{"train_examples": 195000, "crop_scale_min": 1, "horizontal_flip": false, "num_classes": 15, "norm": "layernorm", "norm_position": "pre", "hidden_act": "reglu", "head_dim": 32, "loss": "cross_entropy", "nesterov": true, "orthogonalizer": "newton_schulz_5", "lr_schedule": "wsd", "final_lr_fraction": 0, "warmup_steps": 800}
Rows from block 4 of a small image classifier, named by matrix and row number. Rows with one number belong to one neuron. Each number is 500 + 25 x the weight over its row's rms, rounded and kept within 0 to 999. All counts start at 0. Numbers have three digits each.
After each neuron's rows are labels from the 100 images, of 14976, where the neuron reaches its largest size: "responds to" is what is common among them; "lies over" is the class under the peak. Only what is clearly more common there than usual is listed. The data: made-up waving flags.
# gate: MLP gate (model.blocks.4.mlp.gate.weight, 512x192), inputs 64-127
# fc1: MLP up (model.blocks.4.mlp.fc1.weight, 512x192), inputs 64-127
# fc2: MLP down (model.blocks.4.mlp.fc2.weight, 192x512, transposed), outputs 64-127

gate.424:454513501463492455492498498501523513504486502462499503502487501474521511471476521486547529507508473495500505477494533510466471523461454503507516535499534531474497464511529494483518536563518525
fc1.424:475514482501504513489452476488501546459537487498497484497474476464534494505459501477560504499499466501487517501499510492485452531481502486481545542526476494550538509523489507434512502525536479
fc2.424:500541508509519455437523494502482493494464523526479505497478499482535500496508492484493473445495479502523501505491492460481526553485509503484436471506543488493450551459507527490485519533521510
responds to: plain field
lies over: flag

gate.158:478502504543468540540513500528484511544507495535486510512495511482453468500511498464532508521480452525521498500501515539505488479478543517477539564468523511518501521502502503506511506494510468
fc1.158:508540518545455527509474492516486541521525508522536528482508516492420427499517468477492476500507474532527496510523479479497503497512519512505532547507502546518492475514491505489506495493504456
fc2.158:515515471536494478495534517531500511522492489463518454485518459513490527512524521478512521501525533492520526486481443518463493528444495490522494506538524507497510501483512486477454507526506482
responds to: diagonal split
lies over: flag

gate.441:494537477481487480512521453504487504500468532493510482509485516514477499509478485486493509507532476524513489458481460501580504488506543533506461515479505490513492476486486544498458498520497516
fc1.441:486504490500535492483463562481514518521538504519542467484515488548469498482455494519524466519502508509499514490552517521536492459527458483501490487506478482496480527490489491494511519560507458
fc2.441:477480532511531508511498487496552482486467519465553495473548503484490492524488469509533523512470533474520509530479508499507497500473531498542504506534517498514488540499553514518526526488536456
responds to: black; two horizontal bands
lies over: flag

gate.149:500489464493489488532476516497436527455549482484461442501504498510489495507497482503549511522572516517473470485473488544516505489463477479505470476501471526471497489494485480532451521512499512
fc1.149:476520486511524503466492467469544486525485516515532532513494494475490510497478475524452524495449463478533526502549515502497469505523527524479506515531540481498481520539562565503549500534461518
fc2.149:512527484514487503498501478504476531514507579496529531480467497498528510456486485491499489533486539487519503491459490507496482518435513499508460524499449508537452488475495464469518497484523464
responds to: offset cross
lies over: flag

gate.478:481486508522498477508444482479503512482533508495446509494492537468492494501459491481516523499477468534514476519429475470521500509494479505547540475453471478496509511479504421491476542525511483
fc1.478:536510464497449523551549510535498470518474466505498475509480518530493479445516499510491502518516517517491508504534525517512515530520527499459466496544488532500505468509497561488522475473506489
fc2.478:533461506465455504537510540496474501483486496472526524481551458518525520507506474462476526493521482461494514476523481474562482454494545490464529462520483479509486493456497514514507497477521492
responds to: plain field
lies over: flag

gate.364:487514525496521523497498512520517469501528479457497468482541534503501521504474489541503518441492515498479465496462519526499467527436498528458459510517490523533470496511461474506519520546455503
fc1.364:519486515496501545489507488531469453494486502531490494504530463499510508469533526487485468493472530502493483471476494514469487488481523494502453499518514476532514540481494494485553455529473545
fc2.364:495459457525499500484529533492512551517520501498480496452513501501435551475539475511486505470501506513483498488539539524540541448490525484474506492491479506456495490523510457523474506494513487
responds to: plain field
lies over: flag

gate.171:486523521469498516475532491458451483493497475469525499475487483525501505504483485462495549468494515486502498453522457514492466467457512508518496513536516532494499434510468520475532510523527532
fc1.171:523482460514507550487524488470512524490503477502507489473456519514518489528468484502520504476493520485491542494504499507499467463429488516473477482544504463506468473542514520518525499527483536
fc2.171:464495519448488507480491480523531486540504481505529524529489500503537517521473484504514504528551476482497548525453464480497513569512519553510438505490461512457475489501507489517532503501473527
responds to: corner square
lies over: flag

gate.406:498487515516516525468539479506475485499475496512507526498484499524460510535518475505477527541508548495483476510530484513481496471488510466503491483525504496487481539498541473501567478498497522
fc1.406:463527526490511472483497500492523540481583495467478496469509499469546515487520502489544505498470457522524503434495539496503502521522514511503488519470469474466490494495476540462466468484520498
fc2.406:504471434505507488490469520509495479494431488489505493455495508465502506513532537490483502507522471546489503545520542507557489513481531533492527465517495528469472506508523517489481475483499515
responds to: two horizontal bands
lies over: flag

gate.52:467488538525465522517538475432518503509482482537492454502454482501478520525509507505514528464501464538515485510488488527527493485476532510483444499506495516485468475506533494521492516521529466
fc1.52:492487458472527510498457510561531501509516520502508513464539522512510467495521451497499463524507535470491518500543502459517506498510480509499482528515542473488504525510451492467490489492486520
fc2.52:443505528515499512475489505486489510485490491458528489489470522476491545527482553506470534513499495477484483529495557515527473529495449535497495526522486542440466482496525505499524473453486516
responds to: diagonal split
lies over: flag

gate.421:488538536474507484538495481514506530493480512520448524541491511518483502506500468502503462478516534489481480520533505486499494464503469432513505538475491488485502495529522445546452489506484512
fc1.421:553435472509515485462497542485490481521469518478517481454485490483512502507504500484494523602495481509497533478471508498484514511510561512484505477492482503499471524487483562479506532460523491
fc2.421:506508519512474530508463487513476473524516521514507523539553478495504508487494544468455500511495510508478496487498494513459480484509474505507481497481523470483514543453509497519460471467511518
responds to: plain field
lies over: flag

gate.219:490545496432518484555499465465522516438478525470512521520526451473508481492470520513519526499537476506504505464453474503495547523508500545480517513518469494480502486488524521505474500515532522
fc1.219:538510499539445494506489550482484491553530490504514491495484513506520511506529497456490477484464506455481466525540528491503443477489518492493492492482557498550499489522462486523509542492477482
fc2.219:491480488472498511494509481507483542511527505482457491456473478525525473443472488519525483506514503498473503464501533507463538490514543491511516543513478501507562505488511484525512442496510516
responds to: offset cross
lies over: flag

gate.336:496466488485522519501517491490478517503520520478489547480491490478552471494513493451500496498477459453513526495495473462488464534549479513529459484501494495497543510495473476462538496526550487
fc1.336:480506510468477467514495461495508509503458501469467465521528482524409484497451509521536542502517532511473469490507492537514487480464482488457522533513528494510467504507521508540460476509469465
fc2.336:470481465468469493495483506480488498463514512495508504498503491516500496528505535456478526500488521460500468531462488508505491477498539513501540494504529508505481509487457484509539492441550469
responds to: two horizontal bands
lies over: flag

gate.153:470482480490487485506478450501499489520502485504467492496524534535513487526510496461496524495497453516507509545449500501484481478521526528523491514477481563511524469513493484467496524482514468
fc1.153:493497489482498488498510532495518477500474516471474504536476502542485520485514504524476511542488525536483536476503504516506514541526494574527495499535474468493501470489547500496504478475481539
fc2.153:491492525495483498526463473501480496529504507545511494494455554492503460452476494537541532470520497484438570521501496506521509468532500491462480500466546526533516497505486493487514529511523504
responds to: diagonal split
lies over: flag

gate.37:474477512468557497507485513511483494468513502524493495474515519521533529465479535486516465485472516494524490439432446534518486528498491496482502491472531525469509488538496511548499451501466515
fc1.37:457518504471542456468516533521481496478495500520527495457511530557534500514518488518510438496514530473521537501472520509520488490525488481475506492454540521500522494516522525499521475489495475
fc2.37:526486533544462513468487524450522490453475480455524503482522472501460534449489534531481499507472491509530493490495502531478516521475471532509530529524512497516463485452482496505518502489517518
responds to: upright cross
lies over: flag

gate.143:465480489485514504510491539511551541503527509516475447532492523515529504536502488480495507565528533499477489492497476563479505523473498515483497510511453475471518460506454516423498469500524486
fc1.143:523531530512488509490520447478470475506455490464523518472514499498456504484495507528525493464469472484525509518499523459502506491541504496492489480486524526521496533499544478591482525486489538
fc2.143:513517473515473526491486521503519484531516501510493472540510468523499495457488515467488513463506525463528492489484482524514535470490511488541489514487527468497481519428521547509522535501490482
responds to: offset cross
lies over: flag

gate.63:492531530489532506460535493565434472518495504534501470520465495452528481497512469502504458522476499528499458502499463495519479507517479543513525528506460478479471486475517553495499494491463496
fc1.63:508524521491528491456538496568448473502502509533497460510475506466522473479498462481513484516495489529493476515488474484537471489525503523509500540504463469486493497478540537519500495482464513
fc2.63:464460497508451527481487535454520481503502499485522521500495455502473491537504523525494517514516451464515554499473497488520470512498511500539482471518518522513516475511510481491507511479511506
responds to: upright cross
lies over: flag

gate.405:527516510492535493497493508517487459523497467521501542484506502523491487494501484528486479490504454485490486424487507497520481467533515479468497509518512528519473522530508519485493489479564484
fc1.405:520546511494534485512503506473501505522502519517491484444502496509498523513542457506505492518523457509519465471499507522515447517501534482482474500506537434516468503514469515460529496489545521
fc2.405:533499487527511505477513538532502520505510481516501483475501500505548525540508518471456462452493558501472505490529516475477484464491492514510512480548512479517457503460522491493476472521502545
responds to: diagonal split
lies over: flag

gate.255:473500526540484500502515498498531529521526482519553499505505537486504454514505475490495502504489444514522516522473477517438448479500494474529483513525527456486512499496515542480474525501509519
fc1.255:510526496482505538510486513481466522540491486520502503464525495532487510514494480510499453509469523486465486478518462477510502504478523467485491523490476515490505501531546470513496442516493444
fc2.255:504500453515487512486526441506497510512526511470479511481537511519490498494518487501527499474477458489491520531511464532496524466451500475457488448494459501536470497424477539514500528501450514
responds to: triangle at the hoist
lies over: flag

gate.135:435499498485482480478510494498520512478469537467518498504512510516552516489475528518491502564528491513517524488473444523450510489504478534529472494530516455509485506473536537479520484506539518
fc1.135:499491524485504556512440484466466490506517519527500482499494473474498507508586495515507506473491536518512497520501524506556522528474522493494482501505509487446502449504448494476486525523486525
fc2.135:455495444445481475466516485520508478485506492510513464514508495477504520523496515494517478473521502530529485517540472488506507491525530482527487493502505490473534460512496525509482488481465461
responds to: offset cross
lies over: flag

gate.83:487490527488552496519502499487463492503506508441539516542508496529487486516484519505485507501528482507482436514493503487566496473494507484480548484498506510506526504495508511504519515575518473
fc1.83:454483481482469562453490499519486503496500454492547509494472516518530475506449516487494523502500448483556498505488548491485517534496527524526550478508494471509483506518478450507486508507486499
fc2.83:480492485492501501483543488504544492506515568512488523494519484502472499474539504497480505515501529485496495467507477483476511534487497447486460505531470503456455556491511502506548491522492553
responds to: many stripes; triangle at the hoist
lies over: flag

gate.31:501487499558463504495465493497525509507481481497475484518500498510527500511487481522493494486462501474523552498513474527554497468507514523510467489493506494489534482488493498508495511513488483
fc1.31:497495518488542455490485508521499500500535487518490516485532536494545475519504526440509484508520499503478485504483544501479475515504463488469501504482469461482489477472520517529475461495509513
fc2.31:522446504466491450451532515470522480474500482491478496477487523520521493504479514519498496506491530489502454494499531542511453500483500508525497523488506505503464457552494512452535491509557530
responds to: corner square; diagonal split
lies over: flag

gate.228:534520522474477484483521476493500541522499518500465469459471535530528513462489508477493462527472480502478503518510461497504511497495532485506543464498506463469510515505499512588502501543534446
fc1.228:446518486484520514519514512517496501479504544489505504496504492461488512547485500498447518507518545537510510490467512506504499531490468479535455557473470570523489486524514485457521534485475529
fc2.228:524519470482435487483523497474485501513501529534494546514480478503448486475529508510502481500538480519469509480537492472515500511499499507529532492521525452530480536464484511487435517449495491
responds to: red; diagonal split
lies over: flag

gate.395:451494515470489500465476500550497505515514473528521489471467478494525491493497470499467557477486522511499482478527498533476500511503500466480522495574492526489531505496526488495452528469518539
fc1.395:494490525502487510452550528514493498521486474488472488518555524489539506470462505513467500501498466516525487499491479460472489501497510525501540517571500523461504485521493468489516549482474534
fc2.395:496521500496499497462493504490500512499526506512475500521470516518533503511521511498467513526506555475486448470554459500510480476514550539488511531465496466557495573525533534474458467469487443
responds to: many stripes
lies over: flag

gate.157:515509489500525512520527467496511484468460500473526469481535517489478510468519490456495501519485468494482518506506523502507472518484545531470503510495504462513523454500416508485489474484544503
fc1.157:497470473513485498478508519533505497501476464464477462516453534471533476503482468502469492508479547455497494544527506546513464490459522538498499490524518486492519459521509491567477539488489526
fc2.157:479483542464492501508493494518495516538534491518500494462442517487449467527462505504466493527535474506501469514499488518495521497490483474495497500487491506499493509542533490488533502526526498
responds to: two vertical bands; diagonal split
lies over: flag

gate.256:508521486475515505511550467484483465456508519488507536515502490540503512506500505482503548556491484502469509513508478508529522483486510514479474522474504540482519439528446474487492482495508509
fc1.256:488495481505478448490483467534499547554495491503484497536484513486468438483515489499497500478556487517505516503485483501584520524472476450481493549505474459498527534473558461515518522513508497
fc2.256:532498529500495504512495499500481476503488482546491479487520505483492533474497444520485454481496535473548523526467504517444500501516497487466519517534495468509473500493530498515519500478533459
responds to: triangle at the hoist; grey
lies over: flag

gate.322:513513504525492484497477485510507517510516540531499499525534475495533453483509494468521510485541501505538536494453504464537488500478464468519471506494487527505468523504537489454481505535542511
fc1.322:483517499489503519491548490491493488513474536484567491501504520485534450489474495467512489507521482537507490489527501447493510513490505513468485528451473494478447472505517520566466496489517482
fc2.322:486478501499474502514497476457490500466445499513499494476476479493488496503525475497532531480491511497543500511469563521461501484521491485549485507523500521521528482497505523473534497512509509
responds to: offset cross; upright cross
lies over: flag

gate.296:503480500477524515496513480477516516458472486485507496489525497525488486494515469478486501522512463507543513468506530506488503461521548472562511497493508540497493487532521495473437475496501516
fc1.296:482484536496520513505506498512475472506481486488534454475511506541481488499494480477458517536532478515503494476517503520514483457495510483557493502473544489517529493532469483492485463465460472
fc2.296:507474460509472486498461531489532491498523494470518505531470526445478443498497506504535495468426535524527509486516475473493455456468502492469501499513506522454511543468516507524472511463520487
responds to: upright cross
lies over: flag

gate.176:495470539484500488497469497485496481476554493457519503480531506517480542522480505453517483524493481448546497533493449475525471482504515484499504500539522448501504509514523470501507453527493509
fc1.176:528500548500494529496484507479476471464536475539495540499501531511474521504473556490484488483482530452532476457525465525514483531480525507531491467536478447492540526499498492559477504503471487
fc2.176:474507503536464524492517502513487498545525525522525454490476495477506472471505464488493514486519447476545492473504499525448450559506500522536535495517490426478465563510486433476518517491508491
responds to: two horizontal bands
lies over: flag

gate.97:522460511460545481472522483507516502502506519509518528504493489517513499488478494514492515477526451495517490528491537490438493447499457441476512445482482459496505513473546488438489474502491451
fc1.97:474510502480502486468478539504459453510476480463501505503493482516460499555477486550478484527486500483503536542502499474508515515492489556500495524491471518430475489519537502565518495478555525
fc2.97:519466508499527496504541527463527546486499503486508446521479501524480513458513511469490490484484481525468484479556487500508506513470512529474490434549516505533525498483515494514496535535478522
responds to: red; triangle at the hoist
lies over: flag

gate.304:536492473483482475512512493510498504522492503501490504494568486550481450476511492530502513527529511497509493491513483520485530520505549475494471453499531455472517488505465471477515514540496477
fc1.304:501515518477495507492477527520482533462486496518497468536490500513497489487472499500485514455475465495508526494486533538523490517478451546484500483495484531519454484480513495534479466480504545
fc2.304:520453496489504491482487495485509480464487491477469514498531477522514458515533523483512492539515510470495484479531482460498551476500506491518456551551513467465485497542499495523515550530524519
responds to: triangle at the hoist
lies over: flag

gate.499:544495525498468483497454470535462508489499496470479487498471512490520501481484462541493473503484492474514451501509535516500497530489458520516538531477515489488495497457513542485492499527530501
fc1.499:504499486497530534518488541460535509491496523460512518523517476497473486500491532475535515510540504440504526502459511475500482440508493538468474471522494494541518488533486474522492484467471482
fc2.499:504486471509485481522563488460492526468521549495480542523493583510498476482478488490473478481471498565515505481498504506485466542501473486514534518463506513525488516471504516464489496499466526
responds to: red; three horizontal bands
lies over: flag

gate.287:492462499515520536494511501556513483514455475533526502489497503539517505478503518471513538553486468527492483496506474510467471464474476509433509558495517523485482465516518490486516484494524502
fc1.287:454497466509443516528497511481498506498500527506514473492490522460512511491474498495523470515486479521493502512504475477496468550518487456534524515545498490483495450518494513516482472503483522
fc2.287:495482481457499458529501522505509494510505509529483510478480504496496553523505485535480501491524468514492495513477524497507463517499505546555532463526433478497490517491486518522509483480527523
responds to: diagonal split
lies over: flag

gate.262:477511482511551515523420474488507554520518525522479543516511474513497474496483508486481495495459434526504492484530497494501488515467513491483493460529534475534486479500499492539448511518492469
fc1.262:536503461503526492539434490458531531531526523524464539505502474487542537500518517528459500504512455510490507521481499478502449505461523526478471477489509465495528495523469499549492520509504492
fc2.262:509528516489526540496476490515529507494526511521457529491536501518543464564505494419485530510507561478484518495544512468485505437492476477513534482459498484480511501491503529502532454517529522
responds to: diagonal split
lies over: flag

gate.29:542463502470494512496441503513476511486493489514499516493496514511484476504515478495500527514516516490524506515468463492521487522446508523498536505482488512496470471532536523512491518481507455
fc1.29:543478522506513489512489487494495511517506515513501525502501476509486448482515505496518517555512505499480502506480495507524520514467492510488561474470488548504468474530503521523469537478506513
fc2.29:500522502484513520524532538495534527531469462501496517492534524497480509502510476505539493513479500498510550478492518540476542484472495510531499502487480545500440493478518472522508489505502524
responds to: white
lies over: flag

gate.510:505480468493485492528496494498489510502466503438508521488522482480467530461495504493519496577476523504532509498469530534506491504513501511504546520515485508498476509492494499485516522508484519
fc1.510:522547494532521471494477516499516554495483501472490495510486501475453501488483542486513472518478517520530507476491542476492485513526521537470523509560524517466499538484484487525515485536480502
fc2.510:482473558492475477493510504528519480471510505499532439479491532490554494449484449499509470528529489517493514499459489501533468512480496505504470478455484485498466520514516520503527495493504504
responds to: two vertical bands; three vertical bands
lies over: flag

gate.4:430512485549501502516484533526508514479520517463508481466484481523520485490463458507476534511528487524517511480518524525509495480522487477464466524427463543526507508528506539477498483479466509
fc1.4:562496511483488501485485482485502462511488475536483504556498513490508500538528515486543496464466494486502494533490464479506495517477476506530539464576542453469499478475485484521494542504540495
fc2.4:459500499466505510472586547526487473466479476525513513487503461476497474531481473498486450515497500553504509525541522494520488512532516455513544525493485508459538513493480505478502454488503489
responds to: many stripes
lies over: flag

gate.112:481509494479527502479489532475492510514490537453507529532522553540460477503513486498508497520477503494496501449494496484499481499481520493499539466554521496471490516501521519506493507489501463
fc1.112:493530491472527537450507517519485488539514531442481533529525557559492504514493507471522516542495496515499525486492503443504473465447511480513495498529504502505519486510529507507492527495530515
fc2.112:537498526531515520496507455481498538483579506495477501534491460462502508468487485509457466509522497496516485449499481535464473506538471498507468494521521562527475509519545457509480465519490499
responds to: black; three vertical bands
lies over: flag

gate.113:457508513472527467541455486528524532521464499497469478520490519520527508536522523495515483494514495535488505503534508504483509499503450498499472460554512506465528471488480489512513510481550517
fc1.113:509469513494525542481523495495523455481525514492487482479508474478523497486470491538521491536515525498506479482514465474510474519510490484518520477467492465537500562521525491513486489556463462
fc2.113:488512473514484510488490517474478478503463497495500487521476526482502482506516439469505470471496512517525515495518460486516528489505530525517521481495458526552467467508506506494509510451492475
responds to: offset cross
lies over: flag

gate.76:488470509499494504496525497588512517493473500455518483503515493468530499498497493503521537504477509499445509556566500481501482493474538503528530548540431507537531507486490498491488519531502542
fc1.76:526513501480491493511457481460463520519485523516505570522487531518500516497502527491498509465507529477527524477449490488470483519492451544526508506481509501466463510498467482491488496548502463
fc2.76:523521481501503507527511520469503474466525456480530505522511508468419485501493538477517500539538453503454483503568518521497497502501533509515489476512504512518497515471488526484489512524469467
responds to: white
lies over: flag

gate.192:537485530516513513502498468504452489494473526466498498525513469518454528494530493505529498479489473514525487515506484536509489463492480471547473563471499499524471541473458510493473509446515493
fc1.192:520536528513546522463499495519462483472487475465530508509519475498469566493554486486523492499538504532527488497495506559478508510519472523488481527494471446557480495479509497503461459483499509
fc2.192:514485461522501467502464516501485488459515528508517472557476464497477505540473524500519495504490524448505510499524496476543489499501515501462525534507510509484552462524467488497478510479574510
responds to: two vertical bands; diagonal split
lies over: flag

gate.381:473532518483524510515538512482490512515509465510506569518494497458552486526527488498465484528521481496535504513476512485481425467563506498488513501486490496512539463496507534528512488475486461
fc1.381:483526543455507513506505506500497462475524484497536506494498481477483481521503521499462491478533487474494532556511497434502453495497502511497469522494483509537526488482501518493523450484508483
fc2.381:508496473553464490533512476483551475506552485489501480559518462501474532463497499481474485556507495521524533519488521540481499484502515498507509498473496465455482516535496492478499520481499483
responds to: triangle at the hoist
lies over: flag

gate.13:519497522520458526473484457523514510478479489501534513566463463517501498523491503507485514512442545519517527491506502498513470480489524537483516487460522507480488509491477539515516516508493522
fc1.13:516480489557497442520465508485513553566507516496523512483495512529444497524503535492460531501455488491494539453490506493512465481534481494533477467482546508462494490509485540531499524505510496
fc2.13:520479511458484504481480532499484484478549493491471499511496480502508531527504485542493507505511458464477510526521503495478498530506529511520519533515465529507513460514505473483505509520488479
responds to: many stripes
lies over: flag

gate.350:498499486506515509448473486522513489475444483499494458506464477510546520491510477495476500513491496483510485498465511461482499496480509471544476528534474456479525528489510483506497503544479552
fc1.350:499521480513527519453495494510497502482453461489479470526501483516517533534538463487491500508489503514542481491509499461521502517516506472521450509545474503487524523508500499487482531560478548
fc2.350:536443530471520512521530501503518493481514498527505487481498522512498520482506501460531519454484490460509509514517474504498503508505493485435502487465428464459463513490512493512520477529461491
responds to: plain field; diagonal band
lies over: flag

gate.468:470511488464503475533497492481466531520497526488485543467529532507484502520507463510505471477532488447456504495486520490505475506485491527508483509474477480470463496532495497497532491508503483
fc1.468:508538507540511485526507476487490468480507523499511511522527520494480499535528456507501501492470503508467498518497508495484481514507476535500438528450476465491491485509508517476530524487481472
fc2.468:489515481454492492498467529506437550503511506501494488501478510490521510523512520479517464506482521502533484507489455515518463507483474504515470501536516513488524518500522533526493497495506495
responds to: upright cross; two horizontal bands
lies over: flag

gate.134:536512488526542543500543503488464452511493500523504521498551551477502513493472510506535512498466519502499480535490491487493482486458493496482516533468499498486472528496504547493476509522517469
fc1.134:456475510466485489474460510535542531485488530456481485513476469511517546496521465498521522496512466535498522476515486502553505504508493491515487498509527482513513484504507446496499504474463492
fc2.134:459508498521497524500529503486470474470546448508517499483480525515494507507497562521517472475513465461516496461531556511504495499510481512516466506537473484531477511428500487479518486536475494
responds to: two vertical bands; three vertical bands
lies over: flag

gate.84:518508484504508487555473494499537539486495500515484470512439503480522481496469474472466483536463499482494454482448502517504499480526496488538516515461532471487480504507498503552457480523489496
fc1.84:510491487513499450555500533497516529507490505507522488521461481514537500488466500491460473525497491501537467492509490497486494512514492475518519515462536471462495523522515517496481483497477492
fc2.84:516499497526525522509529503486472517514552546549456497521492443525492503472517493495520488494531507488472483473534478504468450481504513466509492493513453521516501479502470480461511502489521503
responds to: many stripes
lies over: flag

gate.392:513501517524459529467511500476508491531477500529456514524481501531478489511508510522496471488504551532504509473526516545475534535469509488552507483486478501489538492497537520495488435492499482
fc1.392:505517530469515487474490447506553515517499513509475489512475493485533488461451511463527490473500486460481527486471497481470473514501478478461493474514473501487479477530534506502516508506495506
fc2.392:511477477507500495479525477460506504495544484508497524475556534481489500513560526494490433523454511527487512478483497510476524502489523524527473506530459515517486536486487509493461476503454517
responds to: triangle at the hoist
lies over: flag